From a checkpoint of a small class-conditioned image flow-matching model.
Training: soap at rate 0.0014, batches of 64.
Data: 195000 training examples, 1.0 epochs.
Rows from block 9 of a small class-conditioned image flow-matching model, named by matrix and row number. Rows with one number belong to one channel. Each number is 128 + 32 x the weight over its row's rms, rounded and kept within 0 to 255. All counts start at 0. Numbers have three digits each.
After each channel's rows are labels from the 100 images, of 14976 (inputs lightly noised), where the channel reaches its highest value: "top examples" is what is common among them; "patch colour" is the nearest of a few named colours to the mean colour under the peak. Only what is clearly more common there than usual is listed. The data: scattered letters and digits in many colours. In brackets: how many of the 100.
# convs0: first 3x3 conv (model.mid.2.convs.0.weight, 192x192x3x3, each kernel summed), inputs 0-191
# convs1: second 3x3 conv (model.mid.2.convs.1.weight, 192x192x3x3, transposed, each kernel summed), outputs 0-191

convs0.64:191168113086146162133135088058102162196123164038125121103145155173060153130104074085159143138181100132134130114130163101120127079132153138144130085091108149171174122089123163163153129142128073147132129140136072118152083138188026172094159121143141104109148117119179116124144099104095146085147152146087141083101106119104088166119133143186166115079128104098123073187158161154111150122100115099169126128107116146134170141148117117121121140093074180117133050072157130162109159087112118087095136145130146195120135144149142118131088106100127082146150059177118153137158112129140145042
convs1.64:120128144103116154093147140109162156101145117126122138130180168082137083212175108237123154182126077094136177136176109118119117084135165127123142193132140204128109106171156109117126163118181161142061125111139176126074117112137153109071100167177070119121142103155098149136150118131155137177156160131109133164104183136167107083162119095099125124230085108094186111123125126114159108128117123147088173123109144136122126118146140109164147083080140101107110131141133112156125083139186169168120141132138119146174225113142132116114132134160112159104071054135113048084091125157130115162
top examples: black (52); blue (51); purple (46); brown (41)
patch colour: pink (59)

convs0.153:159136126127180117135166089112129142132168108114152159123139082118170165177122132095122073133169178179092153164150079089118194090114179123074116122125110175131203129156092195137101143130187128117110148085161118127194124134146103117127091127118139159085148077184064133179143121155191116111151091139147134091157116114125130097092151103135104172137075084123199102061180152100148121152189139124147169194140201126020111071142141137095143120149126109129098114130122083135140160125117079074125091131137150129138167124124184077127146122108154130145097130111132122123181131151180077152
convs1.153:131139128127167151166117096143137135140148150100096088142148183118125059127183162165122112111123098088181115095151133079109108133165116122146120141094125122182065206139166091071128147105125202202130156142152166133143128144136103132163125143096060076069139139198105134100104129108153136130142132191051154112140124185128111150137081145111136137114079120133086120163067131136133208114095131198121130170173157142157094116170162137138159160087116114127175157221132158138125124137106160124142140121174200049146129154125126155072146102099110135087100076175101092117145121107156151113
top examples: count: one (43)
patch colour: pink (44); grey (41)

convs0.0:086149154135111086157128132111170164104155089146073094097089146198124123095127104137170138083132155094131109142144122117113111144139129091115114160113119122108171112135115113088113155144101105148124122158053111101148142142115186150117136086133179141170121154180125145158097094105251109173094173123141113192127114150167121074206099109075146107144176120172153089184137135075113118164113111115199113163167177131096120114114091134121105121095128165112151220083099118056144130144134116178163091090149104126154120128138173140195116133155157141101114170111088119132062147081171133198
convs1.0:136115112154135167188098127139112108152145134025135100160124176082149090120150122153139143089134075106160119109150147104099148147160117137119094108141185114210102182155121126124136150129186162188109175123135148208154130131142104149177112156100101093052121114176164121075130113115138106104138117193082170079082181162103098135066112151143160126127088124119103134098096119092145179044127146147090132213173151129188117098140125166143176163099083150142148087158126144109114123113121129125128098120161189086166120155160159142086180142091125119172140069159163139152168142158164143113
top examples: purple (48); black (48); brown (46); blue (42)
patch colour: pink (67)

convs0.108:151125131096176071071111111096125151160166126065113128104149124149175104120097157138136078114092106142141187154166157092091115143104137167103104078136091184134100113096167098125136155119096110115091054106137164112097120120154125109140078085124109117137137107079097174107138104135144124126133148113098129181172123091174114109255158165117115057110154083163156123189119097139151116088128095133024181161117094104123084143106171100134126125140133159120090100160130090113098096115154094189148174169164119134108150101120136166128061090161165095125150174089152101132180093099104109096
convs1.108:125076104156136154188141152131105030149120078034166132130118151060123056154130151069188134141183136104158120102086137141112129183123101173128124118133134071144084112145149130142115101153163104131145148135100152198151132086105131141178105158108159073093119082115194129141175126155073136121152115178158161077070162162056079148135118082117135150077097154069093142093112141116114123098146158109152107138147123147150130125154110159125115165095095139138072101176152135127122116074115145145111121123093159154141135096202116144063147175080107106123140101173149153154149123149081144067
top examples: black (54); brown (49); blue (48); purple (46)
patch colour: grey (60)

convs0.140:171104117144164075132128151104157145117152117103137091172134128171101137118087171110130106107135024108140099122112145144180137118118112075075133125110146155133150146164135095133139146103104059182157123107160000150088071160199088133144168124100053161120141152104130097135132144137071144105146142095111127055130116126112177166103131147121112131119113128060139122153159173161138089189183115145177129150071132125088118152127143128162111161131137205120144147144146105147143132163155096165116073137140130133137156104124177106210079093110100140136134080063120071170146092126110132086
convs1.140:080187131114157184140117116141146102120123142043109105152110124158125126102130151049172187068097145128132111095088116207180123154094115100165147118069146132117129196098130133126134106125162100127198172172078149202215112084119058145133137117111163078105086108141162131156149122045069091123148127168116133084140127085149167156164088138153115115090197136153083085149121089095138109095124145080122091127081179127141151142134095180121170156121114095158141113149167126177124115090123127100152144158125182144136108115144095151121190172117083134142136095133123186125118145130134130119
top examples: black (55); purple (47); brown (47); blue (41)
patch colour: white (64)

convs0.130:095095119090134094127142153101112146122080138060141102149087148122059133153075115079151093102072121115085110097144147160087103176072162117093151177177163119109144094140185160080169209134104106122102121182089162171125116138117164155130143125156102125132093172129118201128177161074150125155132172135137175104121164101087165134113169096144090151131161176116091138136173140095115143095143063156129146140131159121115131126146150082083134176124179201117168089059120161087150129125089210171121118114090179195154119104165154160118102122154183109152138071107152158137137096134153143117
convs1.130:138159154131118110129098136150175114109078070166106164132113127166191135106094122082157135096113181160165084114100137174135152136137114149152099055088062128114096116145095061166098089094135086109175124159102091175134054107099140138151097123116177136127109104089181144171176145083050111068148125116141104087139133130141160168192129131131096166091174146187071162093097103158108114124123154112138108165063121089161169175141100103145100143110156166174106064128153119123144071094116096109118140147085130109111104159154121182155122111111083124171135175159093212094119133159095127111
top examples: yellow (46)
patch colour: brown (53)

convs0.169:122168119115183115171197121090076104143116108131135097133082170051113140184121097176110084126186167143101118167074108118118124098118149117162144154132098151183133118144089123086162124140152142116152113080115167145135138139085137102127125121102189121173103120123107114112107125136225106148116226133117171192100165138165099072245085151109192103089168109135130108182149078114121104121100138114108103144107105140114101207133136109146121120127145162073128107138140100122113072088128097126134117099096140154104150111091125146087108063185166104202132137146155142100172140131155148149
convs1.169:167148158155215138155101120170092144176166144096098086133140172106149087107194158167139136124145090121187138118168189110120153116151140157109137168140113119145139189163175146093144115107151140189141147096136105171151112119176055098111132171169099098081122106146156125160183102099072165121144115156077150158156189105154180153121135168132115159171158123147054084107069138067145148078155180130090116125092142128164095121163150151146147091121097098193137112165128151175109095146177156113087108168173147112132179153163106107075121177120112158162171091149168127088151109146125162097
top examples: purple (59); blue (58); black (57); count: six (47)
patch colour: grey (55)

convs0.9:095110150100092191144130125142174151135112134147123153129068114139166141121120129144188135113058141088107176195123098140112107126126125127148109133157075101087128151126143133178121144189140121084079108195119181150129117100109156160112183074181110109147104133136062136153086101192131101152094190092201121205120063122149145164139086101101138099125213127135145165122153136149117185170160070134127154143165127098193129133136119127189122084086116134145124130152159066117201107095151148153118129133089116189132105124067131141129197186131123135103069139140133108138140129138166107176
convs1.9:150117154116179099125144069154160152203174160143104107167099178175135184084176147145066111116106093118115120179145235062144136097130138129143108094131132132181117107133145179138168148131105122157153137160190075063092151163160068123151128111141068147134113174185111091124091113162154169134114092126113106140126064123118098132129089167159134124148119101115126096140118161144144167184115104154117137123117136064140112104136148127166136191168156148072151090100086112154108190161095155070163112110149120064115094132103116138171140075132090111101165119083125142126196125137164065135
top examples: yellow (59); pink (59); count: five (54); orange (49)
patch colour: black (78)

convs0.6:133126091142105131133124122184102103116165138107129186131105087153083149122117157117143150107089175150136173159140104130084170132087168134130105084173117091112163106067121110133146139162112150132111103149158196062121119085144142134125108080170099165099147170168051145126129129143141103168123189112134166122075100069102046108138145081130137072086133159163195109116100113140103163082178124153150168119174140066157076072098162112141137163060197167164128093109163128114176186117124174167133162149116150132124100183124160143109088150136100075088177114144138088177107095182116132119
convs1.6:100111133104082137150103096147182159137139060137096091111154126142180162137116137112146192169108140095072124173143172171165151142106134101100127097117170110163106068118100077193110161127132086167128167106216133137097176123163165177121133139129143131162185148116096081080120097129166090140073139115173053144105087111136135115117069139127148168135162110128112128092164135134134194165134079166179121158136108116174159151077133169137113136125144143100139129051100079120209207063096148106161119111116118153164066133124139140151130088162114120102169162160161180111127090118129098125
top examples: yellow (51); pink (51); orange (46); white (42)
patch colour: brown (51)

convs0.97:143161169101128082177146109146146143156114087135141098117138157097081160133122129096158119099113154135192148156110140117104119146136109122156178131147115115095161099089201153129116146158138110179118128125103114109157123097112096110142113099127110125087114152164129151131168120157113100159111024161097121098049087094124106159003160099126175132069132130136130178082150154081144143090193111177131192166137183101105117157137148169175192147085146154090118092105184120095132203151098092179132091117114185142138161130170119138114122141131104141165086039123115121194134113114150128112
convs1.97:112147115126072166113115131063134169111130087157137189168138125107164090198025109174125102153172115122105138096146075131075109090079094129119092143176102184126112105145052050089134179142172169118098084115126160141112121132119169147101094124109118134072132103170167134104099100115106099139155170131156157162128193131098044102171173111104140135163052137081125167120139144155126148093126138177081141177150121131159159099125112095105108147096118132108094117146135133110144112121128102206138130113096110107143161169137155181103140139058192093098115134179102123168142126139180124100
top examples: count: one (40)
patch colour: grey (52)

convs0.181:142110190077074183123126106149159119125115121112117209122133170116113130082150191146166109103117148144152159164179102136031130205113142106131109105148072124125127081099107113161110111169160150101078115107169143149147140096132151129132119143102150116093131143169175150176116117088131164117120106149100210123103115139061102148105199107112137177092146119160155133117139105134110112144122110109084169133215110111144097148169133117136100199160155190137167051064156142139200128139138114147158132144135166176157133138174170183151183095091142173108159104131113184176143142146113122098
convs1.181:119150107153078153115158114131155181086135081200115180146079069092157131151067066136079191137105164151048119142143108179140147118122142086157136150180135166129149040110097120161083176140141109084049098131147132149120125148159182122126134086147142163157159138129088127110114096137126116132106167113203095155134129114108083101101135118116114094171143099111158126128173123148150080139127104170115168137173113109156160093087153114156114134153168103114100071037130095068175136105119100148184140115091053160142120171127191114160133109147115061110109142094128142125121124179158132153
top examples: count: one (50)
patch colour: brown (47)

convs0.105:151168117161114105121178167111112142119154119160160152143141127166102147124205133117123110134121148095174103132119145094154132149154135157127142128129164111129144129076140181075103118135126138078089163105117151091126117135084126115127104123157124075048131130123125115123122113101122087163121000145072142048152132141041117137053147167111093129102112090124045157113172129155064122120187165126095161077134150169103142162170126168115144179127150112146117090098159140109141178113132122114190139136137141134115140144150072120138071121154138166143128021112141128139139136121132111180
convs1.105:148138213091162090147067127120125115151107150102106067180135178105136165134102137098137106157102126181149148183092161099189177159117169131133115127170104152111107142187128132156200150142135075167163063153102104141125156107140136177161148114117143130087148137170182103163135097114087144111122120169144160117160142131176190127134175146138209153087102174085124165152070189134114175152081069143070101100101119103104112111159110133129138129133108111132166124080162091171115163114102135064123116117127118078106100088141162146140128221089134089099131110090155149143194114134174129090
top examples: purple (48); black (41); brown (41); count: three (37)
patch colour: white (51)

convs0.139:131146133121159124121150109108155115116133129079133129167111102167141150122082099116126108105156114124145127146120167115073115109100098137065144136176146147109159123095150200131157155113107074156173132136089165131148125094125116112187132172116106083085136124134091083121123127114159150154147150140079150103112151093145138046148123136129137066074125107051133157134108116207132135126118114131066092136155070110065109108136139136152111108063147133032052087078153091156122082049122184172137149182101114148163062129093190185161137105087084106166148065145107138070155164138138156149
convs1.139:126114131133127130097104160097149092133133162146108117086209170092073092149186171205179091135097097096143172087169082089068073112148133153124128183098088118119071143142173089055137165146143153125098143119123176106060120157121134085099089160132077135158153160135171166113158111152111145154134116164111154136111162162104070087132117168080154162155069101094110130158090162083137197091106155158085116093074171102107121158152079113087142087145105149104126124169108179121107148146127139179082110106123130095124155119117055126082114149128144176098106121139120110154062111128080157128
top examples: black (59)
patch colour: pink (54); grey (28)

convs0.107:119147128130158086076122160117080134140146148107132071167201073110126120152162073139115139149093064100139122069131141102118152118160163167125161143089157126104154162096130121133101136107085159136137074110116102087074114168162151135182106111137091132081133134144143108121173073133118115163133006123188129121163095179124128083060117122167107120129114114109088054063145117117112134086151133116109180110085152112095150095142117103076159128146114035136145188177070158116148147128099133130124093134124098085120163116045135126099065086138127127153146061121161096082158125119123150129
convs1.107:108102115153100142133068126081108082132118131057164190097140139121089099157073162063182109086155190140125131139133146148102153174121135185099070083165157097161162115126082130137110099130107136137118117137051142177157137107092176138150108162105127143117141102086226163099169148115070130071121140094097125112119136165115147133157171099113100121077165173119163157148119141154143140100135130136146114154148074135156175149141084134145099128098118136174115083072142146086082121117088105109138163150126119154133106092176130132082126213129128144150195161138169201150098156084037125102
top examples: purple (42); blue (42)
patch colour: white (51)